config.yaml
model: "spectrogram autoencoder"
dataset: "phrases spoken by 400 fixed synthetic voices"
train_examples: 39062
n_mels: 64
hop_length: 160
input: "log_mel"
win_length: 512
bottleneck: "plain"
downsampling_factor: 8
encoder_arch: "nf_resnet"
encoder_norm: "none_scaled_ws"
encoder_activation: "mish"
encoder_depths: [5, 5, 5]
encoder_kernel_size: 3
encoder_stem: "single"
encoder_avg_pool_shortcut: true
encoder_widths: [64, 112, 192]
encoder_residual_scale: 0.2
loss: "l1"
latent_channels: 16
decoder_norm: "batchnorm"
decoder_activation: "silu"
decoder_channel_attention: "eca"
decoder_widths: [64, 128, 192, 256]
decoder_blocks_per_level: 2
decoder_block: "basic"
decoder_attention: false
decoder_upsampling: "nearest_conv"
init: "torch_default"
residual_init: "scaled_by_depth"
optimizer: "muon"
muon_scale: "match_rms_adamw"
learning_rate: 0.0037
momentum: 0.85
nesterov: true
orthogonalizer: "polar_express"
adamw_lr_other_params: 0.0027
max_steps: 5200
batch_size: 32
epochs: 4.3
lr_schedule: "poly"
final_lr_fraction: 0.1
warmup_steps: 150
weight_decay: 0.09
adamw_weight_decay_other_params: 0
Rows from block 8 of the encoder of a small spectrogram autoencoder, named by matrix and row number. Rows with one number belong to one channel. Each number is 128 + 24 x the weight over its row's rms, rounded and kept within 0 to 255. All counts start at 0. Numbers have three digits each.
After each channel's rows are labels from the 100 clips, of 14976, where the channel reaches its highest value: "strongest on" is what is common among them. Only what is clearly more common there than usual is listed. The data: phrases spoken by 400 fixed synthetic voices.
# convs0: first 3x3 conv (encoder.blocks.8.convs.0.weight, 112x112x3x3, standardized in use, each kernel summed), inputs 0-111
# convs1: second 3x3 conv (encoder.blocks.8.convs.1.weight, 112x112x3x3, standardized in use, transposed, each kernel summed), outputs 0-111

convs0.33:123140120156110116105137105122097126106152174111134145125137159146115111117108111142128135129132145098143128131108102101115100192143097144158136128110140107148129115155152096117134093111076147098150168121110149087175109117107143115169120112169126146137166126153105117136141173096116149089109088144174061131134129127147147123106153180128
convs1.33:148099118141095126120093133095167127149155143133121124184168144111104097072129136148082181102127129124114120131144130130155123135126155106126121178130127189099152129121128116122146106085147157141129091103162076111133099118108110132096117112154126150132131127118131182122096158142141125134128115093085149131123141171146101161159132095122
strongest on: clipping

convs0.86:136127164156103170086153107097123130079129106103168129149119101120105142095141126126120133158116159125118129127132153167129139104108105147128153094118127089144101145174161163155117105147158119125150129139134117132150124167126088082111123118165137106166138084130153120158106132084083165120125060125126137136126168112126144104124106167134
convs1.86:144134101100135081155137118132119137138128131152166126133134152114089140119144105149134085116144123165122122105098121076135134130152104161132119137133091115118153122109129120111083092116126120096123117077125139150139146142145159110155126111131154132104131113140100166168115164136175157091122202142140075076106144147155077112156144108131
strongest on: child-like voice

convs0.38:124144148149110122105109120111104165085114145146119155161114130108110140146129187073163135161133122086074147108098116107106117122139149106146147150082154116120135099153134139147153192114108124136127148117114148121144089127164094100158135098113123129139153140095161132157148102146074159138122101155104107149116127101134172142115136155108
convs1.38:138120111161138093105171153109106096134147115102138121103101134131159111181135091156148132095130093134140119120115126170137144109101103159114153130135101118151125130110090147124162116162161089125104145125149176122132147135127175106112158152139125104145107086129101200143125149136109207133151121126154111112143124146122147111121134083126
strongest on: child-like voice

convs0.44:137140126140111123088152152112116153100178115112117130152089138167119147151148033125123151110119147154133127097122068096106166122108118135109160117142166130135109146161152102108110103142100135128117085148122171115155090146164166148093130112133126111130125152138135115104133150082128161102126099101123143145147174146126124109142140118132
convs1.44:146147116111135165151137137173127121125123104112151149097126122121121169168122154077105130121077114094136107107165122133099128131102147144148128109106124144118149101148111100171129102134148093143127156138088120173090112139140131152163127115119181131134079115112115099135118141142118086124105105173091125164157115156127192132160165133109
strongest on: clipping

convs0.25:114138117150089126103129139078085129139106175121101150136156107128131129134128084114134169162126123152100111142157096095088149133097091145112143145090092147156118122127147112088142159152110159129111119166123111088174110098157131087123126076148148097120120175102101139163142115121125147106133125128170137156148146145130150150146145165120
convs1.25:116148084118132140098120108151135091093089106161134158068155167163120138143119105125114087136150112114141174135135148164149129125112131109148125112152148132113152136148137119123142137089093136135151162144169087142114142153099140161144104134123182094146093169136132079116106123107144107144121144136124163097125138159137131153159170160090
strongest on: /s/; clipping

convs0.94:154103150132148172138133125102127112081127134133148143134076129138100134133121130109150167130131118170124150146138150104135130137157127128106120130105140091138107090106124130141135166136187135108131099110134124147120111090144128083123153171144147062133086137088115123118168094106166144197109101119116114162167110093107146114117102136153
convs1.94:119146133158153114128125204080124133157127138154139099114124112138157158154125153139141131120129152135094141136161158151160117164148076159132152165156131140102146106126145126110135135137132128122129162097086169126142151173111131119145114171092149107128101113131109118129124134127169142153134123118156120156115191152139194122090159156132
strongest on: high voice

convs0.72:122124164140112129089131098124133118080109118127164088139068124114117102119143124126133126145168156156111136095132192103136091148144110157135133156093135069157149144155132105114122175148094131152129145144157144108124088132133128157150112161157084112171130112135112143165128149122115145153118068117149110109119102129155140125117088128132
convs1.72:139175137140149100166125126163154132128118147156070125109153136143081136121118099180142176152136112095133111140105122172146134088123164158117154121168161166114119134125125102146114127100132127114122083116109108131108174145158125078125144122110155135095115152135090087135098128108095171084143144129096137126145143127107123123158101124138
strongest on: child-like voice

convs0.97:112149166124093150130142120090157100059119152127121095120120130106136144136136104105158144101160111130099121100127118151111143136119140178144144152116130110139135127132135169164112188101098139137136161110138111160128121109147092136192121106130119162135134143117109153155147066091105128128158090156121131145140159110076128107089106139122
convs1.97:139109141137145130119108145132130124152153117125113109110130121074142103130125165119135111125114157103196147122137167121123161139150112129100153190161141127142147139160077142129118107103106110092146101181098124142085127102174112148168123133132164098129104155124152108133141103103122160121137135147093145111101163179164082123144124157123
strongest on: mains hum

convs0.83:120117111155126141119106122112142129093143088147086146137117165126126128118130143127122135154146128103151171112060134118090139161136156102121100116095163095148127131164125141126167109163135124124125159106110136116139086138116159125129152149117099133177136120088168140146108075130086144101135148144118068124140150076106162143136135177107
convs1.83:127094129126144125121116093155114116162136122151124150093113141142128099131139132133127160118134126108117064168149134163143127122118102137157138136096100159177087091147159140107078159161117088139102097128092129123070113099127082093092145101145151122131078113146113140127129142075123118105112139118114134136117121121151125134151123103191
strongest on: high voice

convs0.22:129171103154113131118142115125112146087168122150085139147145175129100142146086110145160095107111140146121146107083099095074149131154161119137129162101168091107130083144142095133144105135100110120125175130128135101160103142150128140137138056138132140122145134084141142093147101127156159133141143151125127164116139130140134109093142161120
convs1.22:120107150104119092159126131061133124153129121127104180103089116128161122124135138121119085144122115109147093116117159151115135109132066115104111146139106181107173146128109127157092117093065113112096115136111121134146098107113124099155127155124175154143171145162163098124139141129110104129088130131108137114098141152129116139150138094156
strongest on: mains hum; child-like voice

convs0.37:119146117154105136145135164098122118129086100119174147136126147142100129121137100114124121155136182126153118134109119184110143131132113166128139134146142072137116140106131153110131120120100133130153117147110107156139129171107149130122157153153070133131096123169084135109093099088142106121109044120176161136139131110142140150143078122118
convs1.37:143136134131090143116113187152143147116106185098103090135129094167114132115127097104120137144118108124123129132128134116094121122116163116100130153114104122163171093153126133135154155126139148146123147149170142120135114110134096112123105169129156187122161174116177109168128136112112118080152139140083121148140110083064114126125132119146
strongest on: wide pitch range; high voice

convs0.52:137120133159137153134063120152117082139159137099118110149118127145093153108132043103161139125160145169167183150073143115141158145156156149116103105139109130143100129131128106160147117168144113163154123134086103123129139105095130104134111118168138113153124117089113135113130116100110138120127130151095127161119131120152102124097155143134
convs1.52:103121144108109134118138101078119123110144103113144128147141121134097151128157139149167147132137100107128175115144120095099106155144147151096184163091155081095118121114136121118163138097172158115102167128125146121178115136139095168115093107142062121125162112144166159116137113161134161149132117098133137123163130117145147144129130168148
strongest on: thin (high-pass)

convs0.57:092141129123121159106123133148113112100143133099102127131134117137125132123151118129144143124133094171126106155188179075111140096144071157119087157142138144125103105151135121131136167149134123151140127137115094121127103111146112111177148094148156140145155097090110147113141094135107134106134045111167145134098172112110136112125155157147
convs1.57:146133147111088075137131161109102126127090126116118137107123079091150135166100112140128093140101109118134149150146176116140129147112131143139150150179104142107071103178137112126121128136183097091110120110121143147117134146141090161125122157126103117108131093116143134104146146112158086132120123177112113081140095171105140120127164139151
strongest on: mains hum

convs0.88:136139180124137159129169114108114109092150129104114125140111137148087120125132086070155164119159094177114161109129127091090151148128116130103150165156131129122125098125146118098127123128115151140141110140124121179142107124159106153095154137095110119084108139105100125101197140070146106140131148142131131157132090122142126111109172125125
convs1.88:110141086147140172149106130115132108124137119130120136117157142155130174146121184109120173142134146153175116122107103107114121114142126136118156141092133094139140131156142141129151150137120123165148152104112139071147146112124114128128116133130112072135112135119096101132128121210086119135156084146168098136125169073132178155141117131112
strongest on: thin (high-pass)

convs0.8:140148135158112146061108133098114148091128130143092127124122165108129131142144085158157128148137130145102162144154089104093154138121074120136151117109167099107100104163143107105154142114102139115106163136160126106167121125151092112168111082136140146162146129138126134144137089167094143127142084104126122128086151115138177119149130149134
convs1.8:128129140132146136115093148133113127152084080125098159127109149112148103119126115103117103134158112143104145117096136144125179111098150124153122133115131152116158149120146129134074056111132143152117127106144120124143136101168142115117179147110118142131142139141171124103145194149169095140079169161137166150170111138122100129127167127104
strongest on: high voice; mains hum